From a checkpoint of a small contrastive image-text model.
Model: 14.8M parameters, 32-pixel images, encoder arch resnet, encoder norm batchnorm, encoder depths [2, 4, 4], text encoder width 384, text encoder norm layernorm, text encoder activation gelu.
Training: 9300 steps, batches of 128.
Data: trained on rendered scenes of coloured solids on a plain floor, 195000 training examples, 6.1 epochs.
Rows from block 2 of the text encoder, named by matrix and row number. Rows with one number belong to one attention dimension. Each number is 500 + 25 x the weight over its row's rms, rounded and kept within 0 to 999. All counts start at 0. Numbers have three digits each. After the name is the row's rms in percent of the matrix's.
# v: attention value (text_encoder.blocks.2.attn.v.weight, 384x384), inputs 231-307
# proj: attention output (text_encoder.blocks.2.attn.proj.weight, 384x384, transposed), outputs 231-307
v.289 049:492508506511481502495505511522514509465511438486482483472543501506453548548519502480514519472479511518543477514514513508534494497497483472477495492497497511498495497550506532488504480496500503476482475462534419563542477541512493486
v.290 053:507480438511524475513536508498495494474513464472502492468545535465525467549462473493488478458472508491508456522472504512526538501482499496440489482479492472508491485490499534510526477521478501520534520517490493488526472502512506496
v.291 049:516472531505456502491555501514498544492497488473475492533478504537468533506535489461526516548498473479450509514512457476515486474484504467500466488524503492507454507475553495487508471510508508541521476515521507489470535459468538495
v.292 051:514457492494468511479497527513510473472521523526473505524472502556493502499547497506523523485538499521524469530507485518496476534525553463531513483542496486492556524482499471477512523493492506449544504530535506473454529477516471496
v.293 052:475497516492449518500507467523491452487491511518471515530502505555494516526513516519507517516529513532464503501532463499506515498520491535525528509495502499534545485521494512493536515478511505478481483511536548479462501499500519548
v.294 048:533506549493464516484521514496542496505468518505523505512426520550530500423560516464476483481514499482459500523501481498452515483534530538507471475495510504537586503524480457533490489517494516497514490478503509489497511520476497540
v.295 050:497470466492494490542530509522491520493521524450526469506544516496525499502477487509476537487457485486434513514482524478529492480460488508471519511475484501504453530486527536507526470503514490528526511514510500470495487462527479483
v.296 056:505518529498475529539515500523544510498481535504519518515521478515485537464506477537505536520518514508493526509541507478498488462506457505511497489528518519499502487517501483477512517514485518467449521458544520530482517489446475514
v.297 047:449433500478524516516507499507466511456510504470522519446550510446497499559525496487487526517540532482478506506509477464505500492487486469488496470479479475463487524520482514534504506531497477493478522507525491504508533521482475474
v.298 054:472496536466488532538545497499528520485474493480465485505481490547511522476543503451500478499542525483503529487506457469477475472489503498533504493503506509500517510516454468502501492495547520499535503514491482495463519502508539517
v.299 051:524524491516549458512483517494541518532529492485484527506504483436486556529499459507493471506459523501459510470476514467457508536495525478451533500501501522520494501486497497529510514498491528505498528490517464515513465504530494492
v.300 066:484506458520497462471491475511462477504512489478498522520496569490524460528506515483520493517479500518514486475515498504529494521504511473493472476487528529529523519464488510488491481495521449515524496485492539450526514462539468473
v.301 058:506507486500460516489470459528460496474535467482513508496486517534493479524502498475505509501455502530516469523490464503509496473517489481504485491529538500520512498466537540464519484511501478529526487518513550456504504498494490508
v.302 047:494516459542525484535506490480491519519493482481492482521537515492488513540494516515494519530459484501499516489513526525451482484501512489503526505520513499461445485506520497499489455510497453548509478479489495514502464498456511519
v.303 045:482518526517489495496483522500505514504485465524518524548446468530529459437531468465503493482519512507519529484479525540481474498519504531484483503511479497539531497490506435499501485492467500455456514487476518505498520519539471506
v.304 059:479510494469492502483467520513532481528467514482534486524494467483496502443473517534501472461485483493536546501503516447494482484476453521513526529509467490517441457482484503511485511488492515467500485512463481549494517481504521493
v.305 049:482501485532534469541493504493476550521468502496511511513499488509470523499482513517504538523463501513500507494496484499491508488500455473498486528476524526479463492524527484505516472504515528579495479484480447518556520523512505471
v.306 054:497445534485478540464495502477514459506518506545475520483497513527518497497528517495515501490550517532517470471496451507539515493499480527520500489516495519538523519489509476504493505514493507471485478527522484435475496489459503541
v.307 054:517537553499466535506479484515490538499471535497506494500492460520475528445517528506473493533519516497498489485512487538439506446517508498533473508481525498532479490512472500500517483477490521509438484535477481507476494485485494547
v.308 055:486490532479495529523485477513539534517509473522493472477530462541484577525472475486506485480520509494484459472528488486481468472489499512525512488501507486486509501499527498498494511517514470431438521498517480515476539521428540503
v.309 061:492502551499470536509480522493502534519495512504523498504510413485498495458495495539515531485504482467497512500483497471476497463491459504510485481494457484497448512535512462468516508521505508515472466494505517543503504507489508539
v.310 057:476543483523507461522541465513531511486473517505500510521545454476506507475491500547476470485477521492482565468510533451453468536448447520475476497472492494490448502500509513515482491507522504536478466510490474504519468501489509466
v.311 047:522511489485515465461493472467488477520503495466507478517520539540562452456476504530562517501489489529483524490525543491518467504502535534507502468510474485451493473460492527459491492523510457438528521501456554446523484473470474507
v.312 049:480506529515451534481452511455530519472495475527455484540482551501491515476501467499498465494536491470536456488461489495479488511501521481506519488482517511487502483500490435492501493491484531472477501501489513525466461491534480529
v.313 047:487540513497477466509444510520533500502491517502486506492536525475506475462427482486492468511512498490539527512528541491476499514471490501494548494504472510491490483490513520501505534506525515463546502523485474538528501509528554471
v.314 064:491464477507467475515506511498451490489490499485509490510483481545502538530519490508541558503485497544495462454530490537525536514520493458477499449519512521470522504507529534461504464510494451498460525482523519509515500465467476464
v.315 050:518485505523475500486492475530498498502500549522481520531477490510548438462534519509506535531504485511492528480482481525473476502505507536502510533501498480485488499505508520506475493460465522534469475520435525419502505504472507492
v.316 050:496472502495490492514462503525490478512480483475510509474518533528509470454444459506515491482501486545505505527523532516528493525473548499457538514498552516497526523468499510469516522474469496464515522485500535463499529515492479476
v.317 059:511502535507477506512519514520456469478497482506481504515511522530498490485497479464522509516513503510496458503517493570535521505516504486501496493531518487502555551509534504465488526485477460468507514508535554494502529471482455535
v.318 059:497500555483496503538478522485541519499484500520503513502492413534504534459494531512504517474532501482471537500518495481477471467501479532518499488477508472515498493515501506498509521493521511521443524493479505504471509497468489552
v.319 074:484469540480510504502430497494518523505508494521497500526531416488500491480459496516503516490509475488483526520502485480514484471491450485520493490515489502478438517538497495498483517511491511488418483482528493535490520527435486550
v.320 111:493508500497475514539500484483519491492505551479451514502481471503510468441462447471479458497506531451516525494474515458526502499506485515502499503525503513512487485483463530545515520477519538462530508491504472530492505500515531499
v.321 070:493509461530520469512504467496480491490484484504503483474466545527499502520513506468486568525424469509510485488500482520489527534507520477451513495523502495512527480470516496490515487483484490572515493514507525512539500471505509475
v.322 114:538513463527499466518551487489483525465497517480482497519447551529487507527510491477494499502443492489523461472488520507505501541483532486466504524502515503525521501460501503525502506492513488520557492524493501478516475485561503440
v.323 111:493478506478493520491451506512515481527508500512500500470557445489502489470491509542527500479528504498476543507512490508516506476511485531554502483494498489456465498530499480475503490515468523485396503477486515523474516505436488562
v.324 048:492559505530485508517526516503519522478487509517496511523496562526509498508482488493499487518516510506531483471510540510525470514448473490504511497519498539539536474489491542525481485482505483536499497506461452563511482495484475462
v.325 158:501478520506519500458523522512498504524529448517536503485504509481498515527515584521525531498530502571476483500519487542494493503522489503508488477505498483479508510522542492446495463510478468513500500510531502498489487506479423532
v.326 054:503497535510474509512526524500531500455497498514518518509501515504517487490507505471509482509512581515526539472487530471507519528521428496494509535516498490520528475562488533504518526475556505466482510518514467482487462519515483499
v.327 082:482494500477530465496460518503517500517519503505492499492547411481499488491499524532502468506502513486499579521498501497507508502479470487512506495509494486476442517517482525476507498498492521485410496494480525530510505518462496554
v.328 065:486533520505508510520508487463523477473479530499508489495517481531497481486473474530492485503534559501508594514501487483503506455511450507535477517511511503512500510544472501504494483477514486479458499478513466461511484497534504485
v.329 060:484480461503497483489472500512501521535512489517513522498514491491493495515505514505492501499466465540486450477512503499480473544489547480476508490485487507475451525511499487483512487517474458560494494540461473493499501519460504494
v.330 078:474480514516513520499473539535516493521486484512524477481526451501506490444489526544511476488547520498506537501498471524515490463484451518564499502509487499464433487557506487475500512501485489463453497494484494513473502498475486572
v.331 061:524496504509502494507516520522468530483519523492479487489493513527475506487487501460504484507543524508466436510477550474526484537494553491480515520511515481533500492485509482485520524522492520470597518522494448506483474485520497465
v.332 082:471479525492497513483485521503544471539499479522522479485548428470482511492462491524521471491565533520471551529501472493492511464528482513531505484515491481494477493534482509499503502502492504443454497479527499480464497499480500559
v.333 115:483475527499508541483459527508512468531512490509501483498556448491504496456461509531515505495545522514496552514510493491503503467527462513557512492509479499480471511534489500491498498511484514465439516477500487525474528529462483570
v.334 065:491453478494498498517476497549504469534480477481501499466502499436471535542527493521517507497455417504476470477503456514459488474529550499554520467510466481469523532466520486512499501553460537501469523472511564485447501501442508518
v.335 102:524526495492497476531532472485478510457483517500498529513438549540491512517534489474487501518458505506526438482488520500493514543470521483448500506479508525514535504467498501520507502487533501554566507506510472489534493482526508445
v.336 158:496480526506511508464502524509484490521544444499541499468496505481509515523527574521534548480534489578474479499528489541495495517541490514515490467510511474487498509520544509459507465518474467503506513504540507507481494506466421527
v.337 078:498543491514500496509531461493484489462483499493506503518451567519475476500516480459466479525477500513507481471493517476522499502477491494482485509504511493529520495466505504536494499502520522501556482544508470478513477477551520438
v.338 060:544491474518479485512521487498452528464487526499476504528445515518469510531492510472497480521504517487517472473469529499481516534501486506453472517483489524518464493475508531537512505501531503526564498497498470503501470476557497472
v.339 147:496512478496498505535488483505509492488459546486473508525493495511500481469473415483483451509493518432528521513487523458507507485463515498500514516493508528522486491480456499556507542482519539503506499476465491493526507505528558475
v.340 047:491479498501468555533459479477491507506479513492501509512514453516494530483471506504518526514490493482508556522494469533484476421483497525506491481493515480478502508499509503510478476478477455446460481552490502480475491543530506523
v.341 053:504500458526473514474475486496480501475496503503514476477480516543498507459457492496477503505492498489526450471514496483509496509516515473507511503510494503496502504479473450531508489455493486526560502552500475497493499488528486466
v.342 102:473466523496496511502482516504515482524512496499510484479561436471499499463483505555512504505524506499481547512511490486501487469504476518541510474513490498461484513557510514497507484495482504497417502498493487518476505511456484547
v.343 049:502482485488535492484512500487503520562481504470522516505532514433495510491520517519515525483429455495494490510478509491482490487499481508501469492523520499504472518475485495510516533518459498551487477479512546514485514494473481507
v.344 072:469473490504517496513450501506503489533492494486523496461567431485498507461510475532522491489484496482506529516532504482451478458491461512521492509491479506496442489536520476482508500531492510475392500495493541494497526491445504515
v.345 084:523529478523501477516533457489471526471505488481506520533434536504494497556533471461477499518440493499534468465495503519489499498487536478482511501491508508533516495472521499539484505507513507498566503517493495483517480503531531428
v.346 067:490467515506530507447463546498516516537514487509488491486560440490493479487518506549511514479490489498488567516520487508493486482509503506505508475487481499454435502509494521487521512528467497518410503468473563487525524515451510563
v.347 078:504477535502504530482472539502532487532486514519522508507553453491495485471490507514515488481530525505517556531514485489503519490524437530530492487518486485501482491556484510501501482508490512454462519461487491490493515496461480567
v.348 047:515507504488510529467480535476478467490534481499469518471483521536492498506514512520490521481531521536523484503462505514474483531541456474492511481502532481529491492479478483488491526510536478485529520535536437536470469509525492523
v.349 143:516533481513541446492497500497507524478466487511514508530509542488485505533531524493475519505448481495520504505492502532477511488450535481482496518475495490513532535508491452488498491500495496539483502513456543447548487500533507475
v.350 060:477518516515488510486567494494545511473476482489470489520548529495503466493484483501476500497498546469535512474471535504516516498453458475486501500492492518516514504505468486487513510472550497461540498504481434514514510479535520478
v.351 144:492473526496502514458505512498489503518535449499543505480492499488500504543533575522535538498524484572473479511522487535494498512538481508518488467506511493483501506519544498463495454522468485510493512518534521511472492502475423521
v.352 078:483495514484494516530480485523508508500526552525453447500514470492496502508444481470495538487502473488473491498481482474519538511554528493494517488523527502474492508524529458515509531540510519499494504477552498530469504519499523513
v.353 054:482525537506506524535447499527526499494497548518486518458499466518465484456483481493480498486524518498529501527485487545503490524527484493502508516533487477480523450542471495464491528515489513478516505468526492531510508487509512500
v.354 159:463481463508495519530471515478533477534465508508516483504522475507514475460482499541525505518457493478491540522500475510477471462487491511534465497481460511477489505526454491454493504459471499544449475520448491509525513495496488527
v.355 085:476501465483504486529520491491504502523485478486522534519500487488497496467564525517521484516452485488516524497517495531472472501473485522521467517452494517510479510499461529445491491454487503549466514497479475520566505516498501481
v.356 158:457479475530478529537494533457512482511467509509504479481495498508530476487490472534496517502462501478485539522512482518452497479483500479530474495481454514455515467516482483474462494479511510542469448527447483505526492471532484522
v.357 054:462500528523463503500474515507515486513500520521476491459462487484479515466583494475485470455520480491556479524496488482489504471514521478506548493525474525484506496522473495484514522530521522482492472461488528460494518504504477500
v.358 141:541515514455530482465492471530489513518533506503499529530517498483468510486493525481510488513509495522507457469498523484550485515519492534481512515520527487533460536480501511522539493524491465458532553472536535495465513532470511493
v.359 126:462486479544459538546512508460510480486469502515485468475462507531542487515505473510483510485490505488504519515497480536457512476493497465525502501496485508455532458515498474470457514480534538538463458533466471505548485452542509494
v.360 155:448476475540477536520509525463505491480474499501495466471477505512521490498502462528483506478468514483483533531508486519460502477474513467528486496486469526459525471517493471467474498490507517527476448534454478514523468457526492500
v.361 055:534513462501517530440461488489507467498494552491487481539520503515525492488463501494498515546481512496521514483507494478562490511509484472503486495510501519542508533489489519539483531471488505504528504518464495458528510523526485499
v.362 154:450480472533472522542503527462515480489471503494493472477481493507531471510512463534499521489471506486497531518505480525456498477481509473520484488487475524460529463523493490476463505487520529532468459522449483505517481470539497515
v.363 059:534501523531511467507547501467498528492492526501513518540505538436509551504470505518501504495519514472521478481489534486496483489466476517477450526486507498537468503466480503530496543491499477525509474494505486569537491493490512494
v.364 118:513508537478513498460505477515483515477536498502488497474492521503490529519497490473499492486553502514491458470491501480539514535521518484487540501522548493514500510462539502556521506550521478455546511490551508491478487511487524477
v.365 054:520466454531466512438449510516490488520510545461489489512463497507538476516505471502486493501496468487523515479526487504552528500523472518547509460497521497456461487474513478529524485512486480495502516505518519431440520505481514499
v.366 166:530535526456524471466502477542484526510533490502503530519523505494461523505511531462496494517535500516508460472483521485545499525515489533472513506516534486557480523479514521533533502518502483469538538474542523485470518541482513486
v.367 115:527531530452535482465482497521507502526532489504516514528530493462483512498478540477524471505510491513512482483499519460551475501519490539486521499513499489533455543478497517519536490523462475482528531480533536492465520534462495501
v.368 129:456488459523480506522474532474516483534488522491508491505515464519517475470504507534515506502469498494488529521503494509465487471474494506521463485496455516470497496528467500446473498472482499550451480529445476507528526488506493524
v.369 148:469473453526488511526480518479537482531470509499506480511529463503503464467484509543506500509452499483496548535500488523476473466473481513523456489485469498472500498525460484459493499453471506543451477514453489498532527503517493521
v.370 159:448469468538478531538511521457508477484470517497496475483480491511541489495494471524493521496479508478485525536513473514458496478476514473517486503487481521461541460526484473469474500472517533524460462526466478508527473459528506505
proj.289 031:501486491444548470496479514495485529514514517487470524457449543482504534470521476483479515479512525524495500500497487491452500453534503495518560494578511570518498476502506505483479524455495508511468489499530518496469507484490499516
proj.290 036:472478537532512468467524519457479509506494484522524479484502508484496476427475483546520490510501524525503509469505505523464501519453504503529508494481491556483533495483478494469473489497513450480506513519483524518487517504497520537
proj.291 033:480490484545456533508507465511561490496500511472512436483501553496539535513485484486484482492472513453492488515527541508498483490504473489527539485497465482531483489441507501506510486471489488474511489530513447518514494497507521473
proj.292 032:503505531504537453456584516455485485526484495485476485516505450518505529479535484517478531516476505498487463475447500520520509488504508491492506493484496491539493474501492487504452517471493573485524461494491517498485485474501463541
proj.293 029:507491492500515477512561495480543499526461504495447484536506454542503548472520512512470489498478517485477486497458510539541502442503491504474459547437483475502557453477508507494442515485522531472499499488506485502473506477500491531
proj.294 028:528493480492499541536523511517516486485499481475533523536504493474506497601471514513504478495503487480526507512505533484562510514531491492464454537479503447540463530542512475509494483501507535506508496458437465495528464489507481471
proj.295 036:498496487564462504466479483492488501489500491529518464496479540458519453499459487514524473481510493481472526478527537520474530554479482490522460506495487501480562505522490490511507500530495474512493507528511492523503504520487534502
proj.296 038:517523485487454521518455503537526500489499535498476470488491484513531498523505476494460513499484495462513442511510525490550520490547509472458524511531494483494461502477542502514524542478499523527492536512555489513502488501526487456
proj.297 025:502506484514514469485525511497442526522510487517503489501496462496492514465463492516515512494503523496430501431503509530447505523482463549537482502491481564474502482481487494494547516533511418557493451513511517495458498500508515515
proj.298 036:514510480506495533528547481539538499487491490489522458487504530497512520532493486478485511515479474489512497504560490493551505443517509488505512510489461391516438532447529506519515491497511525505477538516515450479511494492515504454
proj.299 030:529485489451540521514439507531479523500517492515485534483478477485452471490489529462512515496526482567519542474496422497469532479487487529504513470517527526483517504527518532500535491517514438519490510489518501467488521520498520498
proj.300 056:471489547486497453473535512470497483524490479486511544525518480511488485490530480532535471495489516504498493479474489504486461554496501521469497480462500567531590478520484479507448474496488524478503481490486504518499512518469493520
proj.301 045:475478520544519469448580478480508476524488477505501481502495489489518497439474512534510469502488501484471494453482529518483493534461473527505493513437499514515549450495495494498452490495507526494515493521484465540493496489485522523
proj.302 027:484490469523498518482477515518456477497521509538517544471480497510515508482482492500519486511530480517522499493516465527447501509460457502529512461496504570454569506506490492503519489489501425525508515519539504502473551504492540493
proj.303 025:492494541491471480508491525480536484507484513469504497503523546480465483529513487498506483473485480496538531513495478461599513456564556497458461515540511433527493525505494504510444503514476546452507550485482488515514495498496473482
proj.304 042:501517490448511513558497478515539521479509511508531528497518447517488528527532495457469519497484494507521494541518522489498485480487493471494528491494505426476451531499514511505502496511500557501469505496501479510509487499502505483
proj.305 028:478504489505471518504472466547494474476541512481541519495511540511503521543512478477510488530489511504501505474538505458507486508545485499505503455515482481486462509532512501522556471513486535493493480511492467516540494504492482455
proj.306 032:497502524527517463512578488493533501523459513489469457510513417548498539453516463518462516519483529483478475492466518521515482444489504501477483534439478521509477475483498510506429528497502554492490478495504480505481502480510504530
proj.307 037:505490468509479542556495471539552514479491523482487466506515519509518564551513511470463500518480492476514504544516528487510487485534504479483496499524477433493441521468522496504515497489512536491449529500500460501526483506518501445
proj.308 040:522490488483519500534522506506508530509477565490417495490492496478515525480508479506446506495488510463532478516497493509487521486542513481484537491581506525513461490486520517492499573466511521542482498496531515480481498486510510496
proj.309 047:516522467485479524540487470520514511485514525505500502493491452509503537523497504465464517500506495488510479548501502487524516455515491488484512503520508425486424516492523511509524529500506547505479502494521477503503478482518491468
proj.310 035:503491467457481505560454504492515551471514505508535538503488535484516487523503488455491492496527510538531530571538520473453493520488474490518535499543526486500517522524488532504543492494498483491446496494489489501517520506499514479
proj.311 027:486501526510503509497535461470524476493510484524474515498514404503516492472528488530476500518499497473507516515439545516508498492438478491496465515442529493518528457530477503504475495480477577505535480502503483542493503477489508514
proj.312 029:519472494482514504527540455504517528500484508498489485494505525505502522495512482494466498512504496557512499501482465502543518447565494486465495530553494474504473520484495510502469520480501551451462526518479489476498520497517494499
proj.313 029:535483508462563522528508503497499520513490506523447550488497399442455469447500499511511502501518505547515533483497462527486521475445492510502526514483524518510531503533499504480493516503511490534486492465509541475471513520476544545
proj.314 048:471472521548488468461525523491499484516480530486415481491495493502507524472490500529494485483497526455505485467456516509487495528558507509476491478545488566522528446471508476503480549454496466526507485530525512549486496502499498495
proj.315 029:496513484526511523478494508512483447475504463517528532535528530493514485556453551489514500520505475480460507488466573505547504536471468504484456503444521445521527503534495484508530486512487503490518491491474477514526479493511462486
proj.316 034:496521555516501459456499511465481517527483506504446517511499446492477458444489494547526482508522522495516496484452485535501525519517513517483494523466507582513556480504476482486464537503493510473541504484515546513472506505487509538
proj.317 040:500477535541500468454533523472502495522480504497432478522504492511493490472479511547512492506496516470494491481445510547525528518527507501469466529480491536536516475478499469481467545482490514472514520495501528527482497487497494528
proj.318 046:525510461497491553535478462531532507479507524508493461487480501494511519536495526457460519493510491482492496523516511495519525466511480473512505517523511424481415511492529523495540521501505527511471512494520477506508492480524497460
proj.319 058:515516492485503526536486474509529523497516550513451473487499446511499526491486497480448541506509507469497470544482511500528513452508488489494530492532519452449425488486526534479524556496502519516488500507538506511486504471521503479
proj.320 135:492541484457545516501445470488505519507509498474472505478487490534465454509500554477479532486497452482469492506500475533497511502512481513488501515496490518508510528491488506475540510499501539485477492527523502493487493521514470474
proj.321 045:476489528482534488472565483489457489526484491479508523529525565500491518502481466521508462513483531494454534477472526487509476488467529510454510498447503519512536485524477469490492503515517486467514506492468469506507534523503529509
proj.322 100:488501519484525489512530495479494483504490480493517548511496561513463493528544510493513490511481492504490515475494467511458482532477509497463497512462509531547573508490480497491482488494500508480506500526494478494510519513490506479
proj.323 094:504494483512466521486476496524513511497505530507481473494511439465527522475461471514487505482520511500489494523496523486547506457524489511521505478548494471456424489519518501503522524502501502522496506478513517508487487493513510519
proj.324 028:489525505499519499494485482495452492481509502483523532492514501492465464520498483511487521519502524504484494531448464521472529511521506489478495558480507511512469497486487510521521496476530533466515532509506511471512513496503467500
proj.325 198:499440508549456487487541536515491480512506490518520461514507509457549525495492462535537483497493532535510499488530517474502485520510526489522491466521509481469497468494535498501479478523485460523533500475478516519507501473473507536
proj.326 037:492511468502486527508468542503460508480526486487484465479470528547487440495493539501466520503500474478574497526502444527461533505512492498513497502517525531503453489464500512484498501485500477438505489515507529488511494494507467499
proj.327 057:498516492509477527494463496533531501499524507510493454471512450489528521490490503477490522497510510499493490542497490463540505446517487490519542475518505455454458500520518512491511503506496516525473511493516506506492489487495497516
proj.328 041:495497471501464508547441498524507511489529498490515507477498510536470479531539547474482519519506482495564493532500473512468519512539500486514494459539528506504434509501490529498538490489480472488506494523513521484514482476487457474
proj.329 037:499492544487575467458508510503485508505474513498524499520534503472485500467469459518508502505464524519446492505478517490502478476494523502442510512457492492506505507527494488493476500492506539550510495483473482488500530515503510551
proj.330 059:500505481524453513491447509533531506497515502511497465483503428485527508479471505494485519488519496501523481538505515495528509476530491487528506467540502482453421506513515516504514499504500474560496498498514513497487483482498490514
proj.331 033:502509466514513510470545496465469488482500466510501522514481565480537483502476494517511472495496484514490517487500494535464527559483489492535458536502501513528507507465482518523524484493503512487499489469493533490500507495507479497
proj.332 063:508493472510457523493446522508516523487513531508480458479500440475535508490472515506478508478518500500516495520512506492540520471543493497542498493568507482449439483518528512503518519497494482525498497478515532510494474480503485505
proj.333 100:506495477515473511487437510520514519495514523504481459482498408488524505473466499508486517486520502496521486528499523493537516460540495504527500483542499471453418492515522508509516517503494490523498497483513522503490485487511486520
proj.334 049:514480513486478491490555473499534509513490504517503547519510474470509558510499469508517467480497546500497484450494524489535459506483494517489502502514481475500509492562509486517479515497490517547499491473502477537489495512501554500
proj.335 089:491511524485535482512517494482496495504488479491523539512499564510473485520538497494512490511475494502486507481497478507457483531474513494463500518450506527544566503495481499496481476495496517486494504515489485493519521516494507472
proj.336 202:499440512545461487485543535511498483517507485511523460515509504454548523492490465537539484492491532534509498485528517476509478519513526492518488468523507484467494469492534496496477473523483459524535496474478516522506497474473504539
proj.337 063:504510505486507471502502515459482501494494488481500527506488550544490493505531516482493487509484498501509500484496499521445501533499516489480500519497499533555558501473478502496485489501500520456504491500488512490532506502495478481
proj.338 043:500512519523490485481540500461500493504497480504488504503481542533503498516506514486494483516505485495470510491497529516475509545480489484510480528488505520554597495460473500487498484486491489427512500512499495499502501499509472476
proj.339 186:499557488455542516512456467490504518489496512486478532482491494541454470506507541467461522503506464467486499514475479530495518483488475509484510529478488515526507532506468502498526524480514540477468501526521488482489501527528490466
proj.340 024:504471484498477492500504439494450496513535459511504496482491525507515484495502535497517502555495462505445536517524512488510516507520551491548475484502505441502490502527500498532526490494484498528529505506516498463495506486499468529
proj.341 031:470500484538515478474469499457476500514506493493476528500511504474514520469491503538500488495523491506426536501473520541481489537477522512493480486479480506519468475462479497482512516489524510445555490502460506507490511499516475470
proj.342 082:501492480514470518490453514533514522492521536510483456485507450494519505474459479508491510487518502509507483523504511490547513454529485502525500479547502470459426495520520492506527526496501497525490510484510518500485492494511494519
proj.343 028:498495549505499469521544516469480503539490521518490507506515451490500520472496489512516505491495505504431483505481557469496490502484517511472513500497483481488577502517507475495476517522527494469536504512493453522492500513496520512
proj.344 050:507482483481486511500480503522510496494511503522507465492514480472508496480487499499489509510502497505503497521492515476567497448521509506517512491527501458458434504531516517501516507512503474537507524487516496490481495502496500543
proj.345 068:498514518485520484507542480481489479503476481494510549509500526501474485516544491488506490505482500496468514472489473513451486525482508494477480526463503526537583514507484493500475500498497510487492511505494484491517513513492509480
proj.346 050:505475472500490523502502470537531492499501519518492477485521491470505501490485479509512506498509495494525490511499471479536497443497488518503533491508486474472437507521527506506513512515513504547508513510512498502474508505497529530
proj.347 056:500507468511467525507429537514522535488510528497470459479491422511513492479495513508483531488501494503513480528498498487508513462545484503516506489533494495451402500500526521508516517508496497527484484494511517507498478480512483514
proj.348 034:486492506533502524491457564471489498496500512507480417488489470492484446472472531521473516481471452447487506484516511522494512532481522500528503513492495541489500469453507487495484520518501406473520481516479527505488485492519479521
proj.349 133:505493516516469499529548524503477470458476523538517555505506542508498554516529456483496470540518543507524522524474502469461513484471503477500526519479516487535525484535476500546453522477524489485491515499497467477518533492511540491
proj.350 037:493514479483484499515432488524462501480521473492513519470490540560487474533513517475491523516510474516549530537507464491438534473531486487511488468524536514518430534502469526525531480482493507475472500500514538473518511472483454488
proj.351 186:500444514542461484485545534507499486516506485510524465518510502455545529494492465535538481491492535532512499483524522474512477517513524493513487473521508486471491469492532497497474472520484459524533497473477515522508496476472506537
proj.352 082:532504487494505496496460481513508497521525518484441486517494435469521467445451520508481504476513518520498538483491474470539512466537492520520506505531509505494435471473510511516506524463505478557488492481561504497476500488501497525
proj.353 040:525496469495488520478492457512524493498498497517528495489490480535506506514491501500521492512524500536480490499545442539509511484460459509525498459456466485499482547514529466486501486488537515529513455504533483457473475487516486508
proj.354 166:472462506519449543503530509469528463498493542532490492511520524500491499509516492540522517503477497482498527494510474502509495482526482515515442447545482456495539517500453490490523530470499509513478469532472499487495508500527450522
proj.355 100:465483496507479512506541509485521474481472512534546508494524577538480506537544508515530501530479488483507501499517499520482488511490493493492463478477492477515576530530472493475505490502504529477479495522425488484519512509502475488
proj.356 173:474465519529438544495535521451531486492507533524463476495491515477502522519520480535506524473488509506497510502514487509518511499539492504504456438579482449479524499475471483483518543477510484511499446536501514500489491495543439518
proj.357 037:529491493516499512494462498481497484522517502488507472526476484591494467459470495487509508556489504540411517476491476489537484441520490505507514454525476472525454515520505491498488516490490492534462429493543478494481498473521480530
proj.358 162:524524476466558465507461475555473499512491475480543529513519483523492461472473518469503475532509492485498506500481502482486482491461504501506532555417515548525488505535518519522488458515484528495497559467491478496510513505453560493
proj.359 151:476481526534446536485535526443528510486507520517456466485478517477508542528526491529494524463493506515502488499524504525514520514533496501493471454577483455473504495463487480474506540488518467506508439529510526504488482497549443502
proj.360 175:476474529534441540494537520444526500487511526521453474488479511473507534524524478529498524463493513514502497501517496516517519509540493500495470444587487451475513493465481484481515546483515474507505441531517520505489487494547443509
proj.361 036:505512526489470487498555497492505478482487507537492552524488493446510496482488502505494452470533547496490535525483560489517509531505492501495488502521495462512540493532486507526477538508502596468503501493512497524505509494519505519
proj.362 171:475473525533441538493538524445528497488509527521457472488482516475506535524523482532498526469491510515499498500517493516517516506540496500496465445583484451477515495469479480479512543483514475509504441535509519504489488495547438512
proj.363 047:484511512496541487511509527536491506506492475483517505476502501470487521487539505493505494475531542485530478516466484508560511479512498495471527548444537524484622483493495506478526482514472521472538571497496503517511500490460493478
proj.364 137:531537499480553464496462490533469535507510460466504506494482458493508490479474505462476480492526506513498479506485518493494503504475516492494553553461514544503452480499542510515479473525497491497522534466539502514498490501474551488
proj.365 043:527488536501493484498486526501541471501496512482483541534515464503499472488471520489487510480502541501468504525461453485500479507528526498511508456553505478528501505525479490509534506472488523539509503476507467534528494485496504510
proj.366 179:526531475468560457504464479551472509510491469477542524507513489524496474481479522467497476531510488489502495498486511488482486499461507497500536559417515550522480504528526517517485455521489519491500554466492484496511509505455559484
proj.367 139:521516473464553467514464471558473485515492482485542534516524483523490455469473511474508477535506494484495514501474489474488479484471503502509527546426516542526500504538510519527496460507480535494491563472488473495509520505449555502
proj.368 145:472464511522442540504537510462531471494496541533488492509516532499493511515523489539520518501475496484500518493513482503510497492523484511509445443551485452498542516493456489487521531472504506506483463533474501486499505499531447518
proj.369 159:472462506518449542503531510469531464497494541531492492511519529501491502511519493539522517505477497483496525495511477503507494484524482513513443447543481457495541517498453490488522528471499509510478467531473499487496508499527450521
proj.370 177:475477526532444542490533522445529500488507521519459471485481516474504534525523488531495525465492507516498495501517491521517517505535499502498468449577481454476512497465480478477510540482516476507505442534510520504486485498549438508